Weights of a small masked spectrogram model.
Model: 14.4M parameters, log mel input, norm layernorm, moe top_k, num experts 32, layers 10, width 192.
Training: 8100 steps, batches of 64.
Data: trained on short pieces for a synthesised band: melody, chords, bass and drums, 26041 training examples.
Rows from block 5 of a small masked spectrogram model, named by matrix and row number. Rows with one number within an expert belong to one neuron, the router's apart. Each number is 128 + 32 x the weight over its row's rms, rounded and kept within 0 to 255. All counts start at 0. After the name is the row's rms in percent of the matrix's.
Before each expert's rows are labels from the 100 clips, of 14976, where the router gives the expert most weight on average: "strongest on" is what is common among them; "lies over" is the class under the peak. Only what is clearly more common there than usual is listed. The data: short pieces for a synthesised band: melody, chords, bass and drums.
# router: router (model.blocks.5.mlp.router.weight, 32x192, trained with AdamW), inputs 48-95
# up: expert up (model.blocks.5.mlp.up, 32x192x192), inputs 48-95
# down: expert down (model.blocks.5.mlp.down, 32x192x192, transposed), outputs 48-95

# expert 20
strongest on: quiet level; ride cymbal
lies over: no chord
router.20 111 [132 152 108 179 110  94 129 136 150 126 114 164 116 116  89 115  92 116 109 109 127 161 113 179  92 166 103 148 151  71 159 159 114 134 122 103 122 129  97  54  99  61 133 153 117 145 146 126]
up.0 111 [133 158  83 173 102  92 115 167 121 188 125 125  31 146 182  66  86 156 130 150 118 153 122  67 160 120 108 161  91 104 171  95 133 159 133 120 125 113 115  99 142 159 139 182 128 119 155 160]
down.0 106 [143 190 184 187 182 171 178 139 166 190 133 162 113 165 190 147 126 121  72 102 106 133 141  68 118 118 156  68 119 145 115 122 165 105 106 127  63 138 124  87  90 116 145 117 170 135 113 162]
up.1 097 [146 100 164 133 138 175 209 183 168 180 157 113  99 111 203 147 128 118  99 117 149 149 137 106 107  92 105 161 159 206 102 115 157 125 140 127 131 130 100 153 168 148 132 116 120 106 135 105]
down.1 091 [125 124 124 139  91 108 126 125 125 156 141 148 107 169 105 115 122 163 118 110 124 201 137  83 118 134 107  95  67 114  63 129 119 136 172 117 134 115 126 153 123  81 127 129  65  86 191 154]
up.2 097 [110 133 164 173 172 136 106  88  83  82 157 155 111 158 121 138  45 142 131  91 112 184  98 161 127 186 132 117 140 124 137  81  64  95 145 195 118  90 131 121  88 131 119  65 123  45 112 165]
down.2 093 [104 109 138 144 148 167  49 144 128 115 169 125 170 154 100 128 142 152 126 134 160 108 116 134 145 151 130 168 125 107 193  98 100  86 115 128 143 139 173  86  94 143 113 165 113 109 119  69]
up.3 092 [106 141 162  70 156 109 146  96 114  85  91 123 183 126 181 116 147  40 121 172 141  65 152 163 207  93 140 153 126 136 127 130 112  77 153 103  81 143  88 132  81  96  73 160 147 153 141 152]
down.3 095 [128 117 151 161  78  93 168  93 138 148 107 150 178 177  98 113 133 152  96 120 151 155 128 161 143  81 107 174  71 128 126 136 139 116 100 143 152 145  79  95  89 120 114 127 174 108  77 136]
up.4 104 [182 106 127 177 111  89 146 134 135  68 160 129 122  99 121 104 124 123 155 145  77 110 122  83 122 110 130 157 120 114 147 176 182 110  67 132  70 112 155  68  86  93 178  91 150  91 180 159]
down.4 091 [112 138 158 105 154 123  90 101  98 115  78 160 132 195 123 116 129 127 176 174 159 194 105 141 137 136 184 112 130  95  94 117 117 127 171 119  72 193 141 162 151 150 104 130 130 118 147 122]
up.5 104 [107 201  93 131  87 120 102  96  56 115 129 170 141 119 118 144 111 135 142 141 149 102 142 181 119 133 113 120 148 220 144 145 158  85 121 168 142 150 142  71 138 139  83 159 132 140 115 146]
down.5 101 [104 131 129  79 176 114  76 161 125 164 106 135 140 111 167 140  94 128  99 132 134 127 128 148 119  94 108 142  50 140 139 136 182 140 123 125 131 106 137 153 107 132 124 191 120 128 153 173]
up.6 110 [134 137  76 108 126 173  93 169 115 148 170 162 125 116  90 165 121 155  99 102 121 101 174 164 109 125 118 111  56 115 154  83 118  97 115 104 184 158 131 102 205 138 112 108 100 158 127 172]
down.6 104 [103 126 102 142 163 173 119 115 167 109 102 112 140 130  61  90 115 159 167 184  99 147  46  86 149  89 112 192 101 175 153 124  97  86 129 108 120 117 155 151 168 148  71 164 117 137 129 161]
up.7 097 [136 137  91 150 150 143 128 150 109 126 140 117 138 148 119 142 143 190 158 155 137 124 174 152  91 106 154  76 134 151 123 160 100 122 183 153  72 115 135 116 216 125 102  77 108 129 166 144]
down.7 095 [148 135 106 140 174 152 181 126 163 170 203 128 158 150 176 182 102 132 136 130 152  95 156 153 122 126 170 121 134 128 181 160 116  97  71 103 102 121 156 101 145 152  64 129 130 130  89 141]
up.8 097 [107 164 143 129  92  96 167 134 156  71 100 163 133 128 172  99  91 148 105 107  98 149 174  97 179  79 118 161 183 164 124 128  72 113 139 124 127 144 103 148 156 131 188 149 140 122  84  83]
down.8 103 [111 161 170 103 165  86 151 139 147 176 126 160 112 103 126 146  99 147 146  79 110 170 109 105 143 130 132 103 151  85 167 143 142 121 118 112  60 102  99 110 110  73  93 162  83 138 159 184]
up.9 094 [124 120 148 103  80 138 135 119  73 203 188 130  80 130 160 198 131  89 154 109 111 194 152 152 107  59 149 156 113 130 108  99 122 140  74 161 195 147  94 170 143  98 100 140 138  57 170 133]
down.9 099 [157 145 121 135 125 134 109 193 124 155 153 156 129 131 144 158  84 127  76 115 101 116 150  77 132 129 121 126 169 102 136  73 136 119 191 145 132 163 127 107 142  78 222  90 142 157 117 165]
up.10 098 [208 161 143  88 134 169 197  89 124 145 134 135 120 140 138 139  94 177 148 134  60 106 129 176  95 116 178  89 166 108  84 108 194  94  65  96 162 156 156 117  93 139 158 116  89 123 179 102]
down.10 100 [103 166  64 102 135 194 148 111 143  71 175 144 131 157 119  71 123 109 207 104 148 113 139  97 211  84  70 102 176 139 117 197 133 159 129 167 108 155 153  55 143  88 123 188 146 110  98 163]
up.11 097 [ 99 158 169 210 125 162 160  81 119 170 155 186 107 149 157 121  80  42 116  83 152  56 163  85 121 153 144 109 161 100 117 119  93 155 157 149 118 158 134 149 167 153 139  84 111 184 129 114]
down.11 093 [ 62 152 155 210 107  68 128 116  89 136 118  97 137 180 141 156 172 106 167 178 144 132 116 120 153 140  57 120 124 138 174  94 143 114 142 102 126 103  99 166 144 113 155 116 168 123 136 200]
up.12 087 [ 87 147 125 152 126 116 182  73 104 158 110 146 147 121  90 156 115 137 113 166 102 143 124 143 182 131  97  61  87  87 152  62 170 185 137 155 104 150  82 131 118 102 144 147 135 146 131  85]
down.12 099 [100 140 147 122 108 166 146 137  97 125 161 139 133 131  94 139  67  75 103 169 222 155 126 148 108 113  86 123 138 147 103 128 104 134  69 158 135 160 162 129 116  54  66 173 122 146 117 160]
up.13 098 [ 72 168 157  86 133 137  76  99  95 160  84 122 116 126  51 131 127 183 143 116 120 128 133 112 107 142 119 100 123 126 165  99 135 153 122 156 127 124  99 159 161 186 138 139 134 132 130 132]
down.13 100 [137 165 205 120 162 114  89  96 159 157  93 126 130  92 128 159 123  89  92 165 146 105 143 119  77 156 131 137 136 109 101 193  18  82 114 101 136 127 107 142 157 153  82  86 132 117  72 165]
up.14 104 [114 121 100 191 120 140  94 171 109 146 126 134 169 106 164 158 158 135 175 121 107 152 115 122 135 183 115 186 154 114  92 131 127 116 152 120 119 131 153 160 162 139 126 109 127 143 154 163]
down.14 099 [136  90  67 144 112 112  97  77 118 123 170 136 126 115 138 143  86 165 119 111 116 130 162 141 126 145  73 165  86 131 113  78 143 115 150 149 123 112 126 135 161 129 210  96 115 163 154 151]
up.15 099 [182  64 129 140  73  30  90 142 152 137  93 123 161 132  78 117 122 143  61  97 163 129 143  83 130  82 162 114  71 131 121 127  87  99  72 144 120 158 132 131  99 138 125  85 114 151 135 113]
down.15 102 [ 44 159 110 181 127 100 134  74 126 128 175 127  67 127 118 172 145 133 156 135 102 114 109 167 136 156 127 143 135 138 138 114 126 129  98 150 102 188 182 128 127 156 148  99 127 114  66 161]

# expert 6
strongest on: quiet level
lies over: no chord
router.6 137 [ 94 153 147 185  92 144 130 145 119 141 110  81 177 110 108 134 109 148  90 119 153 113  89 142 105  98 150 131 174 113  93 119 162 108 175  75 135 109 149 101 114 133 168  85  66 153 116 132]
up.14 100 [119 151  93 173 111 132 128 130 123 163 221  78 156 117 102 198 157 149 142 112  93 172 117 114 132 129 109 180  98  98 146 126 106 124 146 109 149  82 142 186  51 138 162 167 160 111 103 105]
down.14 096 [150 173 183 132 126 112 102 167 128 110 155  90 109 165  92 125 140 150 120 127 124  98 195 140 158 186 175 152 104 141 154  95 110 125 147 129 120 166 156 172 156 164 129 165 189 143 150 119]
up.15 107 [107 119 104 121 142 125 136 149 131  94 148 139  64 167 126 120  73 144 126 152 103 103 106  92  95 104 125 180  90 106 109 121 163 143 103 159 107 136 165  89 146 176 133 100 128 104  90 137]
down.15 107 [ 74  99 139 167 103 132 129 114 137 181 144 136 142 124 125 143  96 186 117 182 148 136 138 154  86 126 131 145 102 185 121 166 142  87  76 156 130 158  85 173  95 121 133  81 123  88 148 155]
up.16 091 [105 144 172 152 150 145 123  84 141 111 113 156 136 186 148  49 148 158 143 126 152 158 135  96  99 127 104  61 155 119  96 169 139 120 181 154  65 155 146 130  72 110  76 115 177  95 129 106]
down.16 101 [164 141 187 103  89 148  81 135 145  89 129 107 133 164 124 143 174 165 173 104 184  72 149 135 162 104 144 134 121 158  99 148 142 149 165 177  68 102 132 100  76 115 107 112 120  94 154 182]
up.17 102 [115 134 170  83 155 133 105 160 111 146 159 108 158 121 109 113 160 119 140 178 123  50 145 106 157 133  68 141  99 179 173 131  83  63 119 134  88 116 128 130 115 157 126 147 140 145 168 115]
down.17 094 [117  87  71 134 219 112 122  98 119 126 131 107 132  94 141 159  79 218  98 154 154 135 136 160 133 122 175 155 138 152 147  29 122 112 166 105 139 153 133 166 151 138 139 124  78 116 106 108]
up.18 104 [165 118 110 158  79 108 158 154 190 117 148 105  70  90  94  89 129 130  69 123 111 167 160 123 127 155 117  91 147 149 139 101 150 174 131 114 146 171 102 148 160 181 101 152 113 165 139 125]
down.18 098 [119 181 117 157 147 108 118 169  93 128 133 157 164 100 175 141 152 155 114 181 120 119 167 125 139 129  91 107 107  91 138 176 143  85  23 108 113 138 156 194  95 141 106  66 103 124 181 158]
up.19 100 [136  52  52  92 139 118 155 149 106 122 133 129 124 155  91 103 125 119 155 134 184  95  88 147 186 162 117 118 143 129 168 128 109  83 152 101  86 141 134 133 170 113 133 134 155 116 216 164]
down.19 091 [119 114  76  83 140 111 140  97 170 146 108  66 104  61 164 180 140 105 151 181 132 103 133 174 194  74 128 111  61 154 168 146 149  85  75 161 124 128 109 129 109 137 140 179 117 163 190 170]
up.20 097 [ 97 129 128 155  80 165 169  61 169 136 132  96 129 154 122 139  91 130 111 120 117 139 118 149  74 136 149 130 148 117 113 176  68 148 146 141 127 153 133  91 119 113 109 139  93 130 176  90]
down.20 111 [110 141 135 156 142 153 164 124  59 125 113 128  99 142 102 157 142 142 143  84 160 157 170 194 110 106  93  85 127 128 135 133 158 146 148 151 146 117 129 108  87 177 137 131 169 149 153 173]
up.21 096 [140 119 119 199 210 123 126  94 117 138 173  77  92 163 148 108 109 142 118 145  83  60 135 129 145 131 126 143 130 138  95  63 138 138 148 119 174 119 173 140 147 165 137 155 109 113 118 128]
down.21 094 [212 168 105  82 117 113 103 141 153 124  89 104 185 108 173 130  83 150 110 103 144 122 118 138  62 177 129 138 168 133 121  80 114 126 137  86 123  84 151 122 100 116 117 134 125 100  70  95]
up.22 106 [115 164 140 162 102 153 101  75 157 178  96 177 174 175  93 149 124 112 116 142  94 133 119 141 134 121 140 147 137 108 123 135 117 153 202 148 102  39 148 112 135 108 141 106 105 175 105 138]
down.22 094 [136 153 136 100  81 175 177 136  65 136 131 141  93 128 160 120 128 158 167 165 168 112 132 143 113  55 139 141 158 135 121 159 133  28 126  83 169  68 198  87 112  97 130 168 133  74 131 123]
up.23 101 [173 209 138 107 126 123 122 102 207 162 119 139 138 177 130 131 156 121 128 124 160 142 115 116 152 113  89 111 181 100 132 148  87 130 134  57  95 105 141 168  91 142 128  34 104 166 132 179]
down.23 099 [143 118 126 111 109 126 144 113  95 120  96  94 104  82 106 188 194 127 119 104  91  57 191 160 130 172 142 183 128 160 134 139 126  89 148  91 182 154 103 126 133  80  92 140 128 145 176 122]
up.24 102 [ 88 170 115  96 117  96 131 160  96 156 145 182  87 163 138 157 156  81 107 159 166 113 117 120 129 128 174 138 146 174 158 161 214 154  95 162 128 153  60 105  98 116  73 117 163 140 104 174]
down.24 106 [ 75 156  94 110 130 159 115 156 110 199 111 131 120 125 108  52 109 147  98 153 128  99 132 141  87  73 142 140 160 111  81 183 146  45 172 158 126 131  68 120 154 110 151 147 129 138 100 153]
up.25 100 [140 157 129 142 118 123 117 106 135  87 130  92 167 140 105 136 123 132 131  67  81 167  96 205 129 114 116  65  90 145 217 128 158  99  91  79 215  98 120 119 119  91 154 167 165 121 113 106]
down.25 106 [131 157 153 124  94 188  95 123 132 102 142 121 141  89  82 107 143  94  88 203 121 189 124 160 119 127 159 132  73 142 172 130 136 165 149 130 165 142 174  93 164 149 105 112 150 144 158  99]
up.26 098 [105 101 144  62 108 166 147 157 125  92 152 113 139 143 174  55 162 111 162  93 154 120 140 102 162 123 102  91 129 128 149 124 149 118 140 116 102 112 130 164 113  67  89 161 127  99 137  83]
down.26 105 [ 94 141  77 178 116 152 113 160  49 208 130  89 167 131 136 126 138 107 129  81  76 123 108 105 135 166 141 120 178 183 125  83 164 107 120 150 116 100 103 127 145  36  68 127 137 101 100 131]
up.27 094 [132 135 131  90 131 166 165 175  98 107 154 110 133 155 183  82 136 129 100 189 119 133 123 135 167 168 157 146 170 130  97 182 133 108 124 107 134 166 169  93 136 122 133 109  91 117 164 114]
down.27 103 [146  91 104 137 106 150 141 133 121 146  87 146 117 118 166 117  93 152 115 109 126 171 150 129  90  86  56 122 100  57  83 138 138 125 117 168  97 143 155 137 160 108 108 129 108 157  84 176]
up.28 102 [115 182 125  95  82 129 147 141 111 150 167 186 129 121 118 132  94  60 127 125 155  66 126 114 137 129 147 143 140 118 177  83 115 102 107 107 118 109 102 155  80  85  87 140 169 148 133 145]
down.28 100 [130 128 121 156 149 174 146 121 152 156 130  89 112 124 132 130 159 117 129 119 126 109 134 192 157  96 101 147 110 125 140  89 128  83 147 149 111 104 111 182 122 159 147 156  82 110 206 102]
up.29 101 [ 97 138 139  99 202 106 149 120 151 110 113 113 140 103 105  84 171 104 120 105 147 183 190 106 149 150 154  91 191 120 119 103 142 124 101 141 120 143 110 168 135 108 164 123 156 130 170 101]
down.29 105 [124  85 173 149 167 123 129 102  90 108 183 165  73 101 174 141 146 163 113 157 137 137 102 145 112 151 149 105 200 159 135 140 100 116 112 125 182 209 165 106 115  68 133 142 144  65 146 133]

# expert 8
strongest on: open hi-hat; clipping; text has "clipped"
lies over: no chord
router.8 131 [ 93 139 138 122 107 112 171 142 102 108  76  95 123 110  94  98  72  45 113 188 161 139 167 132 142 134 133 142 134 141 129  73  76 153 161 124 148 125 148 146 161 107  95 134  90  93  62 171]
up.0 105 [163 118 144  51 117 182 174 116 135 105 144 100  84 219  92 119 156 108  83 179 149  92 101 182 138 154 170 105 122 103 112 103  94 118  79 134 150 165 112 206 172 135 110  91 144 135 118  70]
down.0 103 [101 135 116 107 111 124  94 137 109 153  16 176 143 139 164 147  96 100  85 123 102 127  96 139 155 104 154 144  74 114 170  64 170 140 103 151 101 162 137 100 140 133  69 102 153 211 162 119]
up.1 100 [153 126 135 119  75 109 123 168 190 164 132  95  90 123 131 166 117 126 186  82 112 143 166 138 105  98 145 136 136 147 145 127 174  94 123 173  96 160 121 111 104 175 131 151 119 174 114  99]
down.1 097 [136 116 113 119 155 125 141  69 149 113  39  74 106 161 131  82  82 133  50 144 165 158 138 144 192 160 153 130 140  99 126 118 133  98 127 136  83 113 193 111  61 162 135 137 150 155 109 161]
up.2 105 [127 101  90 110 195 105 106 148 133  98 112  78 114 135 122 201 171 102 151 112 121 151 138 182 142 163 112  95 189 145 165 127 138 176 209  99 151 104 121  91 154 143 149 174 104 115 103 155]
down.2 106 [137 123 136 165 155  76 114 117 143 110 141 173 119 123 174 137  70 146 141 109 120 131 141 139 187 164 114 113 105 155 120 110 115 113 167 204  97  89 165 121 121 159 146 125 120 125 130 118]
up.3 098 [158 122  89 121 116 154  97 118 128 107 146 159 130 160  61 111 117 171  96 132 138 124 152 118 132  85 156  82 183 144 200  80 120 113  98 142 141 162 127  83 135  85 174 123  80 122 157 124]
down.3 103 [106 149 147 113  71 176 160 121 104 136 121 112  85  93  66 111 167 152 136 134 155 126 116 118  94  98 101 146 108 105 143 129 127 177 124  38 191 150 118 149 158 111 107 154 135 108 186 124]
up.4 103 [166 210 182 106 155 119 123  96 119 132 117 139  87 106 141 144 130 113 145 179 172 134  70 115  63 207 170 119 198  90 155  97 141 139  97 113  97  94 159 123 168 113 113 171 148  76 111  88]
down.4 102 [130  54 134 186 157  54 140 155 166 135 128  83 113  69  57  76 132 142 151 120 100 116 189 139 153 156 149 110 135 164 143 140 165 133 103 162 153 112 105 114 128 151 154 167 101 132 174 177]
up.5 105 [148  88 150 134 140 138 111 194 130 174 182 106  77 143  97  85 115 106 137  89 186  63 133 154  95  88 103 169  94  90 136 149 103  85 146 114  84 140 121 151  76  88 114 106  79 109 158 143]
down.5 101 [162 117  91 150  67 131 131 129 106 156 120 155 153 160 115  96 105 113 137 136 158 134 136  98 151  65 113 134  80 103 160  82 140 114  96  51 102  89 150 126 137 121 136 128 106  82 117  65]
up.6 103 [138 123  93  82 137 189 116 125 148 138 121 159  99 166 155 110 119 117 130  61 112  82 130 136 147 152 111 130 108 160 189  41 148  83 134  56 123 125  86 144 117 108 131 121 146 166 116  93]
down.6 109 [105 148 152  75 122 126 157 156 108  98 117 153  79 157 131  84 120 153 130  92 148 132 165 157 128 188 188 120 101 114 101 126 120 170 167 168 114 134 166 128  94 130  82 144 101 102  93 172]
up.7 102 [168 131 153 156 112 156 100 150 116  99 170 134  56  82 151 144 157 128 101  78 148 125 142 168 113 150 124 175 157 111 135 127 126 159 143 132 135 139  92 196 103 114 128  96 120 110 113 139]
down.7 102 [171 134 146 128 165 151 142  82 180 145  38 146  49 113 122 123 186  84 138 108 110 138  93  98 129 121 169 120 154 145 147 113 104 182 181  99  89 140 157 135 129 140 151  70 117  98 145  89]
up.8 101 [ 86  98 101 159 113  92  98 106 172 148 109  87 149 115 104 119 136 137 118 126 147 124 125 134 126 117 156 177 193  86 128 157 174 140 106  87 132 113 106 123 112 116 150  95 111  92  85  90]
down.8 099 [125 130 135 113 160 177 118 151  61 175  93 140  77 149 147 127  80 146  87  80 172 167  89 146 128 147 113 146 141  88 119 107 161 169  99 120 145 108 166 161 117  75 108 107 143 140 168 133]
up.9 102 [ 96 182 189  98 100  78  97 120  93 104 144  95  81 150 150 126 149 162 147 148 154 125  80 120 129 125 165 142  93 123 127 119 172  86  90 101 155 123 147 168 177 121  98 193 103 148 124 143]
down.9 091 [163 131 182 106 181 119 162 145 112 112 146 149  81 127 142 190  91  98 193 138 126 122  46 155  82  68  99  88 155 135  68 143  65 143 169 121 156 168 170 144 126 135 145 135  94 190 158 115]
up.10 103 [ 92 165 114  84  53 148 131 173 106 146 149  48 114 102 107 132 123 167 140  66 176 131 170 128 159 134 119 171 179 150 123 120  88 107 190 145 162 169 143 168 147 183 152 129 108 171  74 166]
down.10 097 [147 120 153 135 122 124 175 125  90 103 106  82  91 143 152  79 156  75 161 154 168 129 180  93 114 104 170 102 133 113 134  93 168  57 131 143 132 135 156 195 175 131 130 152 105 119 123 130]
up.11 097 [118 143 168 102 145  88 167 123 105  76 125 142  66 107  92  96  85 106 129  81 108  97 110 117 163 152 108 156 144  90 156 118 133 183 139 182 158 103 142 154  95  87 122 146 133 167  50 121]
down.11 092 [112 129 101 149  99 118 140 102 151 102 189 206  96 110  64 105 195 117  74  99  57 119  81  99 194 150 126 130 168 139  83 147 140  95 134 149 138 146 156 137 120  99 131 111 111  98 156  97]
up.12 102 [131 124 151 201 194  80  83 140 176 163  88 147 129 194 130 179 151 111 162 161  92  52 138 103 112 203 153 119 136 135 101 104 114 139 123 124 125 125  72 136 144  96 136 130 114 118 130 123]
down.12 098 [ 65 105 127  93 190 152 163 133 203 163 150  67 118 156 133 183  76 200  85  77 181 145 142 168 123 109 119 149 140 187 102  70 123 162 105 126  91 155 175 187 136 156 144 141 151 155 132 124]
up.13 087 [147 222 168 111 120 183  86 116 102 142 152 119  92 129 116  97 120  64  45  81 105 109 148 149 112 143 131 131 134 133 183 108 140 192 123 111 141 141 155 121 189  98 146 141 112 131  88 126]
down.13 094 [124 137 150 145  87 173 130 137 110 158 158 115  87 176 139 140 156 141 149  83 141 225 138 187 126 113 155 149 119 161  78 175 150 143  96 130 167 119 131 103 124 156  57  44 125 100  81  83]
up.14 107 [105 202 122 146 133 118 126  98 118 136  47 164  87 146 129 182 123 176  98 142  91 145  99 172  98 174  97 100 126 112  95  80 209 125 165 191 164 129 190 175 121 127 137  95 119 115  77 138]
down.14 110 [152 105  95 104 157  77 131 109  77  98 155 166  57 137 136 111  96 113 136 124 168 147 148  96 123  97 130 166 107  99 152 159 119 124 102 119  99  99 136 172 116 122 111 182 145 115  64  72]
up.15 103 [146 162 176 154 140 111 106 121 181 129  91  94 164 151 146  90 154 123  98 147 184 158  59 162  74 113 113 180 135  71 157 162 184  84 124 137 132 131 124  80 176 117 113 131 108 123 129 133]
down.15 096 [ 56 167 154 108 150 157 113 125 103 135 103 102 158 159 104 136  99 175 147 139 149 131 167 106 192 161 168 106 169 131  61 148 204 151 177 118  91 160  64 140 112 119 130 118 146 145 126 195]

# expert 14
strongest on: quiet level
lies over: no chord
router.14 099 [108 151 112 115 100 144  99 159 103 155 102 132  80 125 103  69 129 161  91 132 168 164 160 165 195  96 142  88 166 146 133 147 109 142 182 132  86 126 166 118 183 164 159 134 154 164 117 190]
up.0 097 [114 163  67 132 122 138 139 121 159 121 121 109  90  84  88  83 106  90 135  99  70 130 156  79 140 136 185 111 110 182 139 142 125 156  87 175 140 177 129 203 131 145 159 108 210 122 102 119]
down.0 095 [194 109 104 134  94 151 140 138 117 122 113 120 155 102  90 156 102 128 103 164 107  93 157  91 137 124 168 167 128 133 153  79 100  88 131 126  96 135  77 117 158 133  79 143 117 189 105 177]
up.1 109 [ 70 112 108 159 152 111 120 103 106 121 172 137 114  74 140 143 156 108 163 147  81 152 176 154 150 124 106  59 176 151 108 100 121 151  87 197 206 106 144 146  82 147 103 150 159 102 122 168]
down.1 105 [105  96 195 128 102 137 144  96 159  91  99 120 128 153 194 117 127  93  90  81 155 154 155 111 155 153 101 136 121 156 164 201 202 157 125 143 134 121  96 121 147  72 150  95 161 102 122 141]
up.2 095 [106  76 160  86 164 174 129  57 112 145 146 154 121 136  88 117 106 130  91 133 148 134 142  54 104 141  94 138 130 112 224 124 137  82 140  86 113 188 126 107  89  84 144 136 156 147 122 172]
down.2 092 [161 179 204 108 104  66  85  92 136 132  79 142 101  90 148 120 125  89  86  37 121 128  98 105 190 141 138  92  98 192 140 112 177 155 156 117 140 118 121 109 105  84 130 103 169 161 108 146]
up.3 097 [169 123 154  90  76 167 133  82 201 101 119 126 165 196 171 126 157 129 113 173  79  90 115 139 110 138 126 161  93 166  96  90 161 117 131 160 142 113 118 158 120 111  55 139 128 124  96 151]
down.3 093 [ 77 135  75 134 123  68  99  91 126 128 114 134  78 128 148 152 130 106 172 111 156 146 183 122 109 152  94 100 141  93 175 130 111 171 139 102 152  95  73 181 110  96  61 122  89 104  97 158]
up.4 110 [126 116 124 151 132 169 152 139  58  95 134  46 117 141 100 134 166 143 133 121 142  90 123 178 149  79 143 197 101  99 113 128 135 122  67  84 104 137 148  92 146  86 171  57 102 161 114 196]
down.4 095 [108 160  88  90 173 131 153 110  71 144 111  73 113 195 121 103 117 147 138 177 107 203 152 140 215 112  92 126 162  96 125 135 166 143 132 146 155 161  70 137 111 181 136 102 176 127 111 160]
up.5 099 [184 103 149 116 115 171 153 154  66 154 119 158 130 161 187 159 103 104 157 140 127 114 155 179 100  82  26 140 107 136  96 129 110 119  98 107 131 174 100 102 114  77 173 138 144  76 123 146]
down.5 105 [113 111 138 143 153 121 154 123 156 113 108 102 110 157 109 124  86 161 125  96 124 167 187 105 160 112 176 110 116 141  84 163 153 143 120  58 197  91 107  42 134 116 131 128 100  71  65 136]
up.6 104 [180 167 149 125 165 184 142 114 150 118  63 137 117 122 173  91 140 133 145 152 114 130  87 144 189  34 161  86 138 167 135 119 102 157 120 170 114 149 121 143 114 135  89 145 151 165 123 150]
down.6 101 [124 173  63 173 151 167 115 152 128 149 173 224 168  67 136 127 101 154 101 109  99  93 149 145 174 179 118  81 156  95 112  87  92 146 124 131  93 146 108 115 107 144 170 110 140 139 100 148]
up.7 105 [125 120  41 104 135 106 132 162  78 125 156 112 113  98 146 120 108 140 108 135 123 101 151  90 185  90  82 121 114  91  87 124 173 121 139 142 143  71  60 135  66  81 118 142  82  59 137 142]
down.7 101 [ 85 134 142 132 159 174 158 145 112 154 134 146 109 156 103 126 121 193 158 147 108 121 103 153 154 111  83 144 175 119 173 161 111 117 106 190 140 102 175 168  80 108 109 145 170  89 110 158]
up.8 104 [168 107 143 163 130 132 151 152  66 115 118 128 136 164 153 112 122 180 120  72 132 130 116 166 126 154 107 161 103 150 140 126  85 180 189 158  98 158 145 174 109 123 120  69 107 125 148 107]
down.8 097 [ 99 109 175 125 174  90  49 125  58 149  76 128 120  72  82 136 126 130 146 154 196 108 110 137 167 162  84 122 123 128  57 160 143 119 207 110  92 104 170 119 155 172 157 112 142  80 152  88]
up.9 099 [130 177 105 169 146 134 140 134  76  76 117 129  73 119 136 131 117 169  72 135 135  99 123  83  87 117 148  99 155 199 177 105 104 130 180 110  95 117 101 115 130 107 105 160 144 125 160 201]
down.9 111 [104  83  99 110 175  87 105 144 129 110 111 155  92 100 156  91 158 171 164 110 139 138 133 124  93  93 149 184  87 151 134 128 134 106 138 115 152 165  94 104  98 184 155 130 137 139 115  86]
up.10 103 [152  92 108 151 113 126 143 172 124 140  37  91  95 141 113 125 135 149 133 156 155 176 108  85  67 125 137 137 163  98 144 140 117 126 194 161 122 132 155 105  99  79  81 110 150 102 187 151]
down.10 104 [126 107  79 103 193 184  99 167 101  66 176 131 178  64 106 126  98  47 141 124 117 154 167 115  99 135 176 124  98 112 132 117  85 179 128 103 116 102  92 135 159  73 147 164 175 120 163 102]
up.11 108 [186 101 101 130 110 146 134 154 169 114 125 101  92 105 118 105  48 143 100 173 169 130  93 232 107  65 131  99 146 138 162 139 136 173 126  82 138 151 101 120 137 134 110 128 132 160 143 163]
down.11 100 [ 61 173 106  82 112 175 152 132 102 131  97 106 101 161 146 116 102 140 146 112 128  99 142  54 115 164 161  79 206  81 127 169 147  82  79  92 129  95 148 141 102 110 157  97 177 132 143 146]
up.12 103 [138 123 111 149 144 165 121  89 112 138 109 115 153  89 112  63 123 125 190 142 130 113 117 106  42 114 188 160  82 116 101 145 102 133 100 121 118 172 147  96 128  67 117 145 109 102 120 162]
down.12 091 [129 169  90 127  90 149 204  53 137 120 154 119 153 105 187 155 168 141 145 127 106 157 121 162 116 124  89 158 172 155 169 124 128 124 124 133 162 180 171 120 168  66 118 114 140 131 133 120]
up.13 095 [ 98 176 160 100 158 103  49 200 145 168 105  87 162 107 191  87  72 144 128 175 155 173 139 113  82 100 119 117 103 100 134 113 144 107  76  82 110 124  77 175 137  83 196  88 151 154 101 148]
down.13 100 [135  97  68 134 151 171 104 132 196 106 118 191 167 159 124 211  79  54 118 135 162 144 104  97 136 157 109 169 118 181 141 121 134  93  81  97 152 146  91  52 145 127 160 114 119 140 116 151]
up.14 107 [140 136 191 124  98 104 133 140 195 118  83  91 113 113 149  92 141 156 115 114 128  83 109 158 129 153 180 130 148 143 124 100 131 114  60 176 146 134 154 136  83 146 134  65 170 116  83 137]
down.14 095 [116 183 125 149 184 132 180 136 154  99 146  86 128 123  55 122 148 111 126 134  79 100 100 132  83 139 107 114  77 187 178 163 120 162 132 161 162 172 104 134 190 107 134 127 121 144 198 108]
up.15 101 [ 91 155 106 133 108  81  63 150  92 122 119 142 127 112 103 104  85  90  74 115 121 139  93 114 103 107 143 128  72 198 120 173 161 138 101 169 182 116 154 101  94 147 113 164 125  93 121  69]
down.15 091 [140  95 109 154  82  82  76 161 124 124 123 155 115 125 115 113 109  87 106 166 155 152  78 154 163 166 120 179  77 103 138  98 112 127  78  78 166 120 178 166  74  91 120 155  80  53  77  74]